A small model that answers yes/no questions on an image's attributes, trained from scratch: encoder norm rmsnorm.
Rows from block 7 of the image encoder of a small model that answers yes/no questions on an image's attributes, named by matrix and row number. Rows with one number belong to one neuron. Each number is 200 + 30 x the weight over its row's rms, rounded and kept within 0 to 999. All counts start at 0.
After each neuron's rows are labels from the 100 images, of 14848, where the neuron reaches its highest value: "colour at peak" is the nearest of a few named colours to the mean colour under the peak. Only what is clearly more common there than usual is listed. The data: drawn branching plants.
# fc1: MLP up (encoder.blocks.7.mlp.fc1.weight, 640x160), inputs 0-79
# fc2: MLP down (encoder.blocks.7.mlp.fc2.weight, 160x640, transposed), outputs 0-79

fc1.606,238,161,174,167,238,197,214,181,203,221,212,157,231,214,118,128,260,175,200,221,208,254,194,166,207,211,221,225,212,183,264,245,162,202,230,207,163,221,236,184,148,190,201,218,207,202,213,218,192,189,180,183,202,208,235,230,242,184,145,188,201,221,186,238,202,214,215,205,207,185,177,211,224,192,179,171,139,167,207,177
fc2.606,222,219,180,204,216,153,195,183,229,140,219,282,223,206,196,250,196,191,135,233,202,230,229,185,209,209,232,192,182,206,177,246,166,187,170,179,235,181,173,203,206,208,219,207,244,211,241,189,191,178,221,187,222,223,227,200,232,131,209,133,261,214,222,146,250,204,172,175,176,172,214,198,217,210,169,202,180,225,218,231
colour at peak: white

fc1.506,234,187,183,208,218,250,157,241,195,193,183,269,183,200,214,241,210,239,203,185,136,200,238,184,177,191,213,197,167,210,242,179,184,223,212,217,214,188,143,235,250,196,192,224,210,145,240,189,199,183,246,195,255,183,214,238,218,217,234,205,214,229,188,153,209,237,217,195,197,201,215,157,198,169,201,201,205,214,162,221
fc2.506,214,220,232,180,177,148,201,161,173,233,157,189,219,192,223,156,209,255,189,218,243,196,212,242,201,180,239,191,207,192,163,143,250,172,197,165,176,159,256,172,159,146,171,178,227,207,153,205,213,187,149,149,195,219,177,146,179,160,183,191,219,188,233,182,211,241,148,178,218,190,185,247,170,220,223,189,163,204,243,195
colour at peak: brown

fc1.438,177,166,216,165,212,165,208,204,201,208,248,202,204,185,220,167,189,163,215,202,223,215,233,185,180,202,193,208,229,213,167,209,185,234,173,201,212,194,178,210,202,192,242,265,216,209,170,154,210,164,206,152,217,240,196,239,215,181,186,241,220,206,175,208,189,197,248,223,138,122,188,248,222,212,200,182,160,174,168,201
fc2.438,238,255,230,228,207,187,164,143,195,210,184,249,254,186,194,197,244,237,142,192,195,241,166,215,196,235,195,237,203,185,178,180,174,200,196,195,208,228,212,246,210,209,210,201,173,184,195,180,165,203,194,226,263,138,185,184,222,194,211,249,181,203,223,237,199,195,208,141,184,213,225,213,209,161,168,195,214,190,178,187
colour at peak: brown

fc1.80,161,228,170,174,180,158,197,223,145,205,248,186,230,225,189,229,188,187,200,152,173,184,208,223,166,170,217,158,148,193,207,166,213,249,193,184,159,249,183,206,159,144,214,210,246,239,262,179,206,250,188,197,199,217,201,179,203,213,161,276,179,179,210,204,155,140,174,252,210,218,235,195,209,148,182,246,250,176,197,175
fc2.80,246,167,174,247,251,186,176,182,138,234,182,158,188,187,230,234,218,205,159,180,201,221,197,213,180,241,206,218,194,238,240,152,102,229,130,204,210,180,192,167,281,170,231,240,197,210,170,190,255,209,209,202,205,182,183,208,218,221,215,208,204,197,203,172,229,220,163,234,200,194,228,171,263,244,222,187,221,166,220,183
colour at peak: white

fc1.125,157,206,192,149,185,196,263,193,238,248,240,203,157,163,187,212,160,188,204,216,175,182,201,158,205,211,154,200,168,184,166,265,178,212,196,209,163,230,183,198,273,232,217,216,178,189,226,187,217,202,161,200,182,155,196,239,216,178,170,191,204,236,148,217,183,223,216,188,265,160,185,210,218,211,162,191,168,216,304,217
fc2.125,206,161,187,216,212,183,159,175,169,158,227,187,212,162,206,182,214,186,218,230,240,159,170,250,231,220,213,291,250,166,217,173,212,216,160,198,180,235,201,160,216,194,149,218,176,147,228,215,217,217,197,189,184,170,187,235,165,241,222,187,170,233,205,215,201,274,179,206,170,240,222,167,194,195,251,206,204,163,177,103
colour at peak: white

fc1.486,179,180,148,302,271,204,144,183,190,168,179,259,261,194,160,228,181,192,243,247,171,261,210,204,147,199,185,211,147,190,222,173,158,206,219,242,216,194,199,250,139,196,214,199,256,199,189,185,173,195,205,179,127,180,209,190,193,177,224,194,160,201,220,243,207,207,196,188,207,224,216,173,223,209,205,157,208,198,166,236
fc2.486,231,219,191,182,220,189,196,204,267,210,206,176,173,163,163,153,223,197,248,209,206,190,194,184,247,240,204,186,214,233,173,176,270,207,199,216,216,184,289,190,204,203,208,180,213,155,233,223,157,219,179,190,233,180,191,157,184,219,191,253,106,182,157,161,204,243,221,137,243,200,148,230,193,213,174,221,155,253,222,182
colour at peak: brown

fc1.194,230,188,218,206,189,244,165,162,229,204,208,202,195,212,194,173,193,226,189,183,205,269,170,228,185,167,193,168,198,169,213,216,186,231,212,178,165,203,191,208,190,214,224,191,232,202,162,227,221,246,233,130,237,184,200,220,130,215,165,211,199,184,244,186,217,208,203,194,231,236,190,227,163,194,194,202,232,178,179,186
fc2.194,219,226,184,234,231,188,236,221,163,213,221,237,200,185,176,213,201,168,229,221,206,149,229,197,207,252,216,269,232,265,182,208,236,180,223,190,198,179,238,218,217,143,200,199,188,213,233,205,185,153,151,200,188,157,156,205,228,205,300,172,175,229,169,213,201,181,212,189,221,138,208,123,163,195,198,221,163,172,161,187
colour at peak: green

fc1.347,272,214,235,215,202,177,167,186,127,159,223,171,171,228,187,270,182,175,178,163,258,179,214,193,147,248,193,201,224,196,168,166,150,158,213,214,204,220,198,195,197,197,165,174,199,172,170,253,175,177,200,169,181,229,236,210,180,172,180,174,176,226,175,183,204,227,184,213,208,221,187,234,204,180,218,192,210,189,212,219
fc2.347,159,219,158,196,208,239,192,208,248,232,228,219,199,180,179,136,214,245,204,229,180,198,180,250,258,171,214,186,162,195,229,205,244,236,193,190,190,138,218,210,210,196,246,208,190,230,231,214,218,238,198,229,261,186,177,197,222,251,262,202,179,188,213,246,222,183,222,169,217,177,209,115,203,226,151,214,163,223,147,208
colour at peak: pink

fc1.21,234,229,171,214,220,247,206,198,210,185,222,151,173,228,160,181,173,165,154,167,250,199,134,207,175,171,190,144,199,191,186,162,197,183,200,176,198,255,193,195,202,284,225,206,159,223,186,201,252,129,225,168,252,241,232,165,215,196,145,219,231,189,153,201,169,220,158,214,189,174,202,214,158,208,224,254,231,211,140,205
fc2.21,167,164,208,210,157,111,203,218,154,237,171,259,203,158,247,220,224,217,230,204,161,243,274,213,230,175,215,217,237,179,213,231,196,209,199,218,184,157,224,228,190,161,176,189,202,189,166,199,159,250,215,208,165,186,183,231,183,191,223,210,130,164,212,179,175,203,247,225,175,188,170,162,224,158,208,139,169,192,216,203
colour at peak: grey

fc1.593,205,225,180,189,190,164,149,207,176,160,208,200,183,197,170,197,249,174,236,235,232,192,208,222,218,233,195,162,196,169,256,193,266,214,194,174,163,159,203,206,272,197,219,205,230,246,210,187,214,189,164,212,188,238,222,224,131,158,175,245,143,192,185,175,206,199,196,219,123,202,197,234,200,186,215,190,170,227,248,199
fc2.593,188,190,206,204,249,199,216,205,205,242,234,211,233,190,206,187,166,197,166,175,148,165,184,214,193,163,166,184,170,195,166,191,172,193,202,215,236,214,162,188,198,228,193,201,185,138,253,212,219,250,245,213,234,143,177,196,205,211,272,193,256,190,175,216,219,149,184,202,174,200,227,149,188,217,198,259,211,173,181,239
colour at peak: brown

fc1.592,222,181,203,241,191,233,204,202,218,201,240,281,226,162,168,198,251,250,176,216,199,193,248,188,159,171,201,207,154,179,174,171,202,170,248,214,212,195,186,181,219,192,203,204,134,247,216,222,232,187,170,217,214,128,219,207,211,219,224,242,198,197,176,165,237,127,145,197,205,177,234,202,196,229,219,251,184,204,212,210
fc2.592,163,232,173,167,204,164,199,188,203,213,160,125,160,212,235,219,167,160,224,183,174,189,190,248,227,191,202,196,190,199,205,202,210,221,158,234,198,233,239,230,159,228,169,217,203,154,160,174,173,235,204,223,209,234,180,203,173,199,220,144,198,161,239,245,206,273,234,168,252,250,206,189,211,161,223,154,194,192,181,188
colour at peak: grey

fc1.324,238,188,228,156,195,211,210,199,176,174,220,214,226,191,171,228,249,194,171,152,203,204,225,202,211,178,203,153,188,197,225,194,167,190,203,207,215,202,187,154,235,162,169,197,163,225,260,173,189,229,178,224,223,256,185,214,234,217,146,232,239,153,181,212,216,175,125,243,168,216,153,173,186,163,131,259,184,208,222,233
fc2.324,199,205,164,210,170,219,213,215,197,203,238,190,173,121,246,133,159,212,224,229,222,178,184,180,208,191,183,269,183,207,207,191,229,211,245,214,202,186,235,220,199,213,249,182,229,197,133,225,192,208,217,236,206,155,188,225,219,126,233,138,159,214,202,203,155,208,230,155,206,195,223,225,209,258,276,201,195,224,260,190
colour at peak: pink

fc1.345,219,233,203,190,178,179,197,233,215,213,246,180,179,238,199,252,250,227,191,193,233,232,162,159,198,198,168,79,196,202,211,214,209,190,234,202,256,187,171,191,202,136,194,172,264,184,233,263,196,181,207,125,197,151,144,208,246,211,198,221,195,208,199,217,226,207,179,223,193,158,226,205,247,195,170,180,170,229,217,239
fc2.345,132,161,210,204,264,194,227,203,200,189,233,166,205,211,197,187,189,191,187,209,176,182,262,265,205,240,219,260,199,237,215,216,201,262,168,118,174,218,228,210,213,253,213,192,171,180,169,173,214,219,224,212,162,262,224,181,182,198,179,212,191,217,182,184,193,220,233,186,185,216,174,178,152,168,258,200,230,187,216,174
colour at peak: green

fc1.206,251,222,205,207,216,194,224,229,237,186,185,239,232,163,260,234,199,218,193,198,186,192,209,189,177,220,232,173,195,207,216,213,199,172,184,207,207,152,242,200,168,215,236,185,189,252,154,122,170,185,201,222,203,263,203,222,173,130,186,185,184,143,132,179,252,188,225,241,203,175,175,240,201,237,216,197,181,170,263,200
fc2.206,251,224,247,203,186,231,191,181,171,182,175,237,161,252,216,206,191,180,188,216,196,237,184,226,205,174,132,182,192,220,185,187,191,202,209,223,213,176,180,228,208,217,202,187,212,150,169,236,235,226,283,236,178,187,197,232,240,218,237,181,169,223,245,161,220,187,157,213,194,200,196,164,188,140,172,181,241,187,151,230
colour at peak: green

fc1.46,210,220,165,196,296,194,224,200,219,143,197,184,197,191,156,219,194,190,180,173,190,210,203,202,176,235,180,196,257,222,209,175,149,238,231,174,224,227,199,236,163,216,216,199,205,258,141,200,238,156,220,179,201,209,178,200,197,264,156,190,164,272,219,206,234,197,218,244,174,176,197,212,213,193,196,185,209,190,190,217
fc2.46,144,176,218,195,166,158,203,222,168,212,225,188,146,204,214,193,195,196,217,243,202,186,181,166,207,183,242,214,216,212,224,272,205,173,174,254,175,230,224,219,210,179,215,171,188,180,263,211,210,200,195,217,218,210,226,185,199,202,253,229,237,155,200,178,209,169,210,214,212,227,214,181,201,182,211,158,171,186,207,205
colour at peak: green

fc1.543,205,148,245,241,151,179,240,199,173,164,228,155,234,190,214,193,184,178,227,214,189,256,167,145,250,174,254,264,230,197,199,242,228,215,217,195,228,222,122,228,159,226,222,169,202,209,159,171,186,182,163,215,172,189,230,246,226,195,201,184,269,225,158,184,206,193,139,229,193,166,226,205,202,211,164,151,209,197,218,210
fc2.543,178,204,183,213,202,206,190,262,143,237,185,212,200,234,245,223,187,176,234,206,184,204,193,214,142,194,131,175,162,210,200,188,155,221,137,211,184,148,207,225,256,207,250,201,182,173,215,191,216,190,228,225,191,183,167,159,239,211,180,202,201,242,237,150,210,202,173,155,217,214,215,179,257,255,205,224,226,217,196,244
colour at peak: brown

fc1.93,217,190,259,175,178,201,163,214,219,167,197,201,216,210,217,179,221,204,213,153,133,157,185,220,210,192,204,207,202,249,164,176,240,154,220,181,213,186,224,206,200,179,208,195,233,181,155,192,209,224,252,212,188,222,235,216,234,268,252,203,179,198,242,207,209,159,186,234,215,215,156,215,195,186,159,244,186,206,215,178
fc2.93,201,203,150,233,201,205,221,171,227,210,166,213,238,216,188,196,221,192,186,238,246,194,195,209,234,209,189,186,197,175,208,166,170,232,211,202,216,192,165,150,213,213,191,152,145,241,218,196,223,172,171,202,237,189,167,178,173,141,178,170,227,202,157,210,195,219,164,187,217,200,258,182,239,212,222,163,176,198,215,195
colour at peak: white

fc1.429,209,215,192,206,256,168,187,187,176,196,218,198,179,140,179,209,162,224,183,228,205,219,221,166,193,176,150,184,195,221,205,193,178,167,252,191,233,200,206,167,138,244,249,206,212,182,159,231,221,132,229,170,221,199,251,223,212,172,167,166,140,214,151,233,249,208,245,215,209,206,247,152,185,191,211,199,184,184,159,244
fc2.429,193,190,197,179,164,238,201,192,269,175,217,151,211,189,228,196,215,192,252,237,222,157,177,197,174,220,214,236,246,181,202,181,203,201,149,176,161,149,206,207,253,221,155,168,200,235,174,205,195,216,180,207,267,188,174,204,175,171,269,209,190,219,280,186,204,192,217,178,184,144,192,179,188,198,212,199,212,204,138,205
colour at peak: green

fc1.579,200,210,197,144,195,152,174,170,185,228,194,227,197,180,262,240,198,202,180,165,194,287,195,196,223,209,223,183,190,210,202,196,240,208,181,228,202,219,238,218,260,159,218,218,215,223,207,248,178,132,173,219,272,201,132,160,227,152,188,241,162,183,204,202,177,231,233,195,186,212,162,206,204,205,216,160,160,137,163,195
fc2.579,228,212,199,215,194,258,179,210,189,187,185,196,219,239,143,162,221,221,197,233,239,157,182,181,182,225,211,228,190,205,186,219,195,204,232,166,204,159,174,194,186,242,207,194,216,167,240,144,252,273,216,173,150,181,231,225,156,200,173,197,225,216,142,192,205,170,152,208,171,191,188,187,192,174,174,219,222,243,228,193
colour at peak: pink

fc1.524,188,209,190,177,181,201,201,148,264,159,177,222,263,233,199,211,191,178,198,246,159,146,210,233,136,180,210,226,205,242,184,192,225,181,235,202,193,312,226,177,223,201,223,191,250,237,196,193,224,188,198,191,217,256,173,214,215,223,180,225,201,203,232,211,170,235,200,180,194,231,198,158,158,236,206,193,165,207,194,160
fc2.524,219,235,187,209,228,212,231,174,196,204,194,137,226,194,183,210,222,228,202,165,213,254,150,172,204,211,191,245,226,212,256,228,173,209,176,234,189,154,185,168,212,196,199,247,148,162,169,231,238,155,234,210,197,201,192,241,182,221,162,138,179,166,182,182,156,174,189,213,231,166,192,170,177,198,198,213,221,233,218,232
colour at peak: brown

fc1.483,167,155,206,190,202,207,262,204,225,176,239,213,191,186,160,228,138,203,194,222,215,206,229,176,131,172,208,192,236,200,232,256,211,215,236,143,188,202,179,218,200,173,189,165,175,228,211,214,227,229,166,190,185,224,235,237,216,209,170,173,192,214,235,199,214,200,205,166,195,227,222,133,173,165,215,249,228,201,271,183
fc2.483,237,190,146,204,122,204,179,192,229,195,183,197,211,219,275,196,250,174,118,168,203,171,183,195,199,210,135,185,247,160,158,143,206,220,221,202,155,229,228,202,257,215,273,191,192,187,220,227,160,193,188,203,242,207,269,214,204,175,171,204,249,212,190,204,219,194,201,183,251,174,202,228,170,210,170,161,180,257,173,224
colour at peak: grey

fc1.391,178,183,213,195,174,161,250,194,145,176,195,187,189,210,177,221,155,210,187,210,191,261,197,177,176,216,267,163,146,201,216,213,230,208,204,187,168,231,206,184,241,257,208,132,193,193,233,205,203,160,185,202,180,194,194,195,228,197,225,231,210,236,158,267,219,182,230,201,204,175,212,177,155,212,209,179,156,199,287,181
fc2.391,225,164,153,180,196,178,212,202,234,232,165,198,218,222,268,164,191,210,214,165,206,200,242,217,178,168,223,194,204,247,194,191,221,198,221,190,193,183,173,231,196,167,213,209,174,201,213,198,214,214,221,205,222,240,168,208,175,188,192,173,171,155,160,147,182,182,159,198,232,234,224,251,223,229,228,218,216,196,162,197
colour at peak: brown

fc1.624,198,215,216,210,208,137,141,213,151,219,222,211,239,188,225,192,179,140,166,177,161,255,199,207,190,192,202,151,235,158,254,177,175,206,212,153,187,220,160,201,200,205,176,175,224,235,150,228,202,221,206,244,210,235,204,176,175,172,148,213,221,193,200,172,259,207,244,181,182,211,172,196,206,192,220,128,179,243,215,197
fc2.624,222,179,239,207,182,237,266,216,123,219,173,145,174,200,172,140,181,174,206,178,237,212,192,178,169,252,227,228,166,257,213,211,199,150,141,202,189,147,210,245,206,209,277,190,200,167,216,176,204,200,200,208,214,204,144,166,176,215,126,231,210,179,187,171,201,213,250,178,190,226,208,172,197,222,212,221,275,177,219,212
colour at peak: brown

fc1.497,181,197,149,195,193,181,177,191,146,190,211,208,197,213,219,222,186,236,177,216,235,204,172,215,219,209,188,235,180,216,198,209,230,191,191,158,203,235,176,181,194,208,200,172,163,217,227,254,209,185,230,176,214,227,208,161,176,168,197,197,180,232,215,220,248,191,159,148,194,213,275,184,190,190,171,215,189,219,238,202
fc2.497,258,185,260,214,206,217,254,228,203,206,174,195,225,194,203,218,201,170,221,245,217,152,246,249,195,163,177,147,165,195,213,178,201,152,211,202,173,171,230,226,237,166,214,202,231,177,184,164,239,187,178,181,190,164,168,205,277,264,214,194,225,225,215,176,181,271,233,235,243,174,137,186,210,200,252,147,202,217,208,217
colour at peak: brown

fc1.179,160,171,219,233,142,233,230,181,188,134,197,179,173,239,221,186,182,168,201,208,207,206,228,251,194,198,237,174,203,204,215,235,228,243,180,210,183,140,217,176,217,207,211,263,185,221,212,180,168,208,185,202,217,200,240,237,189,271,219,165,158,201,193,208,238,189,199,203,212,234,215,186,221,137,249,188,198,187,223,200
fc2.179,247,239,165,204,242,220,191,200,192,246,244,186,240,192,211,249,235,196,163,199,191,178,224,191,236,170,183,178,213,178,132,166,190,183,234,202,227,251,176,205,262,205,158,155,197,205,261,198,216,205,205,209,195,280,204,162,221,199,175,225,213,210,208,200,222,200,213,195,202,176,241,236,135,238,170,199,242,216,172,175
colour at peak: grey

fc1.408,247,176,194,240,225,184,182,193,169,196,228,200,239,180,191,270,169,234,216,226,178,211,214,180,180,202,177,214,216,194,201,179,207,125,170,198,189,235,237,203,185,190,195,221,177,153,183,184,237,168,227,161,249,180,157,193,240,190,164,201,236,198,199,177,198,185,199,146,180,212,301,230,255,264,192,220,177,185,193,237
fc2.408,149,234,211,189,154,217,233,185,174,181,199,215,164,220,209,133,231,138,194,183,195,198,180,227,243,219,251,194,199,200,218,161,140,265,218,239,213,215,209,215,216,194,193,167,251,240,199,248,164,191,163,188,169,200,224,228,195,210,239,231,169,187,197,189,215,249,219,251,232,208,121,147,153,179,200,177,186,160,236,181
colour at peak: green

fc1.153,204,198,184,238,216,162,219,185,203,202,204,209,198,246,174,196,224,245,201,157,146,255,214,171,221,186,206,109,211,168,183,186,227,241,183,204,145,234,139,223,196,165,227,221,254,238,209,233,212,245,176,175,172,223,183,175,179,177,243,196,207,182,207,211,165,262,223,171,203,205,171,207,160,165,154,181,230,204,199,162
fc2.153,159,224,222,179,156,238,148,202,174,186,209,185,232,227,209,220,222,201,201,230,270,127,164,173,177,225,195,291,186,275,204,261,186,194,224,174,261,174,234,180,230,214,177,183,156,198,238,196,198,174,203,189,136,230,189,227,214,224,173,248,167,245,153,167,215,167,169,236,208,215,207,201,219,177,229,246,152,201,172,218
colour at peak: green

fc1.230,191,198,163,177,185,201,211,223,209,229,217,246,216,205,189,209,190,225,259,245,187,143,195,195,169,138,250,148,210,250,188,192,239,212,202,245,189,215,181,211,215,215,192,216,232,243,228,169,159,166,212,192,188,144,185,196,210,201,216,214,221,199,173,227,224,227,196,190,190,169,183,133,191,206,231,188,220,151,208,198
fc2.230,183,191,204,223,195,181,199,198,214,162,166,176,196,195,210,196,219,193,173,132,228,289,229,165,208,232,182,275,202,169,163,263,241,197,195,186,220,165,179,221,263,239,209,246,235,169,158,186,181,183,150,178,168,262,214,210,209,197,172,176,164,208,224,217,133,153,220,189,230,170,201,214,230,163,179,189,188,211,218,228
colour at peak: grey

fc1.6,166,233,183,226,222,181,196,210,207,179,256,179,183,173,228,239,226,217,168,174,228,198,227,251,146,196,166,188,133,183,192,216,232,197,185,139,191,158,211,217,172,253,202,205,177,183,184,231,200,224,206,179,186,186,196,175,164,218,181,196,165,203,182,208,252,209,243,205,210,224,226,212,276,155,160,249,221,248,204,229
fc2.6,208,194,221,174,177,253,179,236,189,226,173,183,218,194,187,164,183,190,198,205,164,182,175,202,226,234,199,215,202,196,261,231,168,232,219,222,259,254,209,207,217,137,167,186,214,211,200,241,224,202,174,228,176,242,217,219,215,186,169,208,201,235,224,213,144,183,183,153,220,173,153,181,93,245,231,238,220,213,195,154
colour at peak: grey

fc1.351,191,165,173,202,186,174,224,167,148,170,187,254,277,188,227,224,176,212,174,226,191,170,189,203,226,216,243,139,199,161,192,163,170,221,178,190,236,214,127,209,154,155,243,188,207,215,219,241,209,163,157,179,239,188,204,213,199,184,244,166,197,222,182,211,217,172,193,182,190,172,203,163,215,229,142,139,159,224,222,232
fc2.351,171,238,144,176,196,238,166,171,197,188,188,155,173,203,240,212,170,186,253,163,211,229,224,202,172,182,263,177,232,214,206,249,234,163,242,217,201,184,217,177,202,224,216,155,201,227,197,189,197,175,235,177,242,205,174,176,204,242,194,182,190,157,211,240,234,186,246,201,204,217,194,221,185,212,205,235,249,197,197,136
colour at peak: pink; white

fc1.557,232,222,222,210,200,186,175,198,223,227,180,198,165,210,145,153,184,193,215,196,231,211,187,183,232,195,249,170,214,219,249,184,169,153,191,202,284,291,172,164,220,131,237,210,167,211,234,176,161,181,160,188,232,216,183,203,219,192,204,225,189,202,176,229,209,138,222,161,248,182,177,144,147,205,228,227,169,203,214,189
fc2.557,157,153,189,141,211,199,229,197,175,173,219,232,251,223,262,201,230,185,199,203,180,173,236,195,147,213,204,200,193,193,191,227,255,271,212,236,144,111,232,261,181,255,148,187,257,178,193,212,248,192,190,181,192,163,183,208,186,226,209,191,208,178,205,183,191,257,180,226,177,215,216,247,216,226,175,181,205,184,211,196
colour at peak: pink

fc1.541,170,171,134,195,138,210,149,204,197,229,186,165,218,187,202,157,202,193,183,192,244,198,196,194,187,225,231,186,207,199,206,151,199,224,162,194,169,273,227,217,184,168,254,219,200,213,214,192,140,163,218,223,208,184,203,256,191,201,215,192,169,196,200,186,167,179,180,172,225,191,187,195,172,170,254,249,176,216,179,213
fc2.541,198,208,242,208,257,185,227,206,214,187,193,171,244,220,220,219,193,158,237,157,172,216,189,201,190,192,188,200,216,213,184,199,222,160,245,230,236,139,196,184,240,202,214,180,159,213,201,183,233,234,184,210,196,211,188,198,229,268,183,192,230,199,187,211,237,228,237,215,171,191,242,191,185,223,174,146,228,200,225,150
colour at peak: white

fc1.284,194,175,243,172,225,233,204,194,175,161,183,275,174,224,259,200,199,166,194,222,222,169,197,214,171,201,184,168,162,239,217,220,219,225,189,224,191,212,204,210,201,172,191,192,129,222,211,160,203,232,154,179,184,201,182,186,211,205,237,214,196,213,124,127,151,216,191,188,226,233,119,208,149,174,172,158,204,200,213,208
fc2.284,203,224,217,213,186,165,187,184,175,189,196,197,140,231,121,191,191,168,175,199,170,157,235,226,169,165,203,154,205,210,196,202,227,258,205,190,226,172,218,233,195,215,202,221,228,189,199,205,278,173,200,229,258,156,241,191,185,187,154,243,154,208,228,223,184,197,215,171,226,190,201,263,203,210,209,176,148,230,214,260
colour at peak: pink

fc1.244,180,173,230,216,170,178,190,251,220,193,174,169,231,184,217,203,231,226,188,141,113,198,211,178,212,221,182,205,198,156,162,200,211,237,207,225,153,233,206,212,236,279,143,175,222,241,155,143,147,202,261,213,206,181,201,199,169,207,212,168,231,184,198,192,206,259,162,159,215,225,154,209,253,182,170,233,212,228,221,254
fc2.244,205,211,165,170,212,232,248,212,209,199,214,265,157,233,184,219,203,187,180,242,271,202,176,187,206,203,175,173,217,216,261,256,221,134,225,192,253,193,194,223,169,183,284,185,160,183,238,241,247,180,177,200,181,196,208,239,222,201,192,225,219,185,219,193,178,143,203,226,178,187,255,261,138,281,247,167,243,185,227,154
colour at peak: brown

fc1.567,217,171,145,165,188,210,185,236,167,175,189,229,211,183,133,174,213,203,165,166,254,197,232,215,184,225,203,206,220,222,194,131,214,210,176,138,246,180,198,172,196,181,180,191,261,235,257,194,173,256,158,180,190,271,216,198,214,164,167,269,245,201,179,176,219,209,190,206,240,281,190,135,194,225,233,196,184,225,189,236
fc2.567,215,235,236,191,188,193,220,204,208,202,217,192,178,208,216,203,179,223,188,231,164,194,176,179,260,213,223,248,180,191,229,210,205,214,206,254,228,239,218,226,235,195,237,203,197,181,152,240,227,176,250,216,168,163,153,190,177,211,156,153,194,255,249,270,143,223,195,194,175,133,242,262,207,226,181,206,203,196,218,174
colour at peak: pink

fc1.20,208,194,203,232,242,189,217,209,220,222,174,257,263,246,165,217,168,206,182,190,189,186,191,227,213,196,202,194,186,203,238,168,252,163,229,177,200,209,152,185,150,167,182,250,210,200,189,205,220,182,210,216,233,207,225,211,186,144,277,257,187,176,181,205,231,224,209,204,179,235,119,129,192,199,164,189,215,209,158,237
fc2.20,149,210,200,200,168,220,208,213,191,188,156,178,186,217,217,157,207,191,224,231,213,152,191,218,173,172,191,235,234,175,239,184,177,178,190,177,238,198,176,149,244,187,182,190,177,177,169,191,253,209,220,216,169,247,160,192,159,255,168,159,160,188,256,245,203,149,184,147,231,176,228,213,162,205,245,263,200,298,204,186
colour at peak: pink

fc1.637,177,199,204,186,213,173,198,238,241,198,206,182,256,213,195,237,223,192,234,168,251,179,208,195,173,233,182,185,205,165,202,254,198,196,224,225,202,230,205,202,238,201,209,183,204,197,193,184,184,209,189,238,205,197,192,203,187,219,237,184,183,207,144,180,156,288,198,250,233,171,210,137,169,203,146,194,209,198,259,278
fc2.637,179,152,180,179,194,224,253,207,186,180,205,243,204,163,191,209,212,203,135,235,236,224,188,229,139,162,189,183,211,222,217,177,197,169,153,209,204,182,194,159,169,214,255,167,206,181,207,199,197,225,195,201,195,153,201,176,264,218,221,191,251,158,214,153,175,167,191,175,158,186,196,211,228,187,266,172,178,239,207,169
colour at peak: grey

fc1.19,233,177,245,207,166,182,175,234,188,207,133,185,203,171,229,249,232,215,222,246,176,226,270,181,137,175,206,224,200,203,164,192,246,191,215,194,217,215,182,204,219,199,166,256,243,195,215,242,191,238,214,207,230,157,181,155,199,168,147,178,165,162,170,133,185,198,188,192,212,211,222,207,191,211,222,226,212,203,204,220
fc2.19,168,242,180,179,217,190,211,175,190,188,281,240,213,235,191,205,160,208,191,178,210,180,140,217,255,235,172,187,205,182,208,209,178,227,177,189,180,176,220,229,197,200,223,160,191,203,179,152,206,177,171,140,153,260,213,226,206,212,234,251,250,189,220,243,227,224,208,195,213,211,175,181,215,214,188,201,174,213,220,213
colour at peak: grey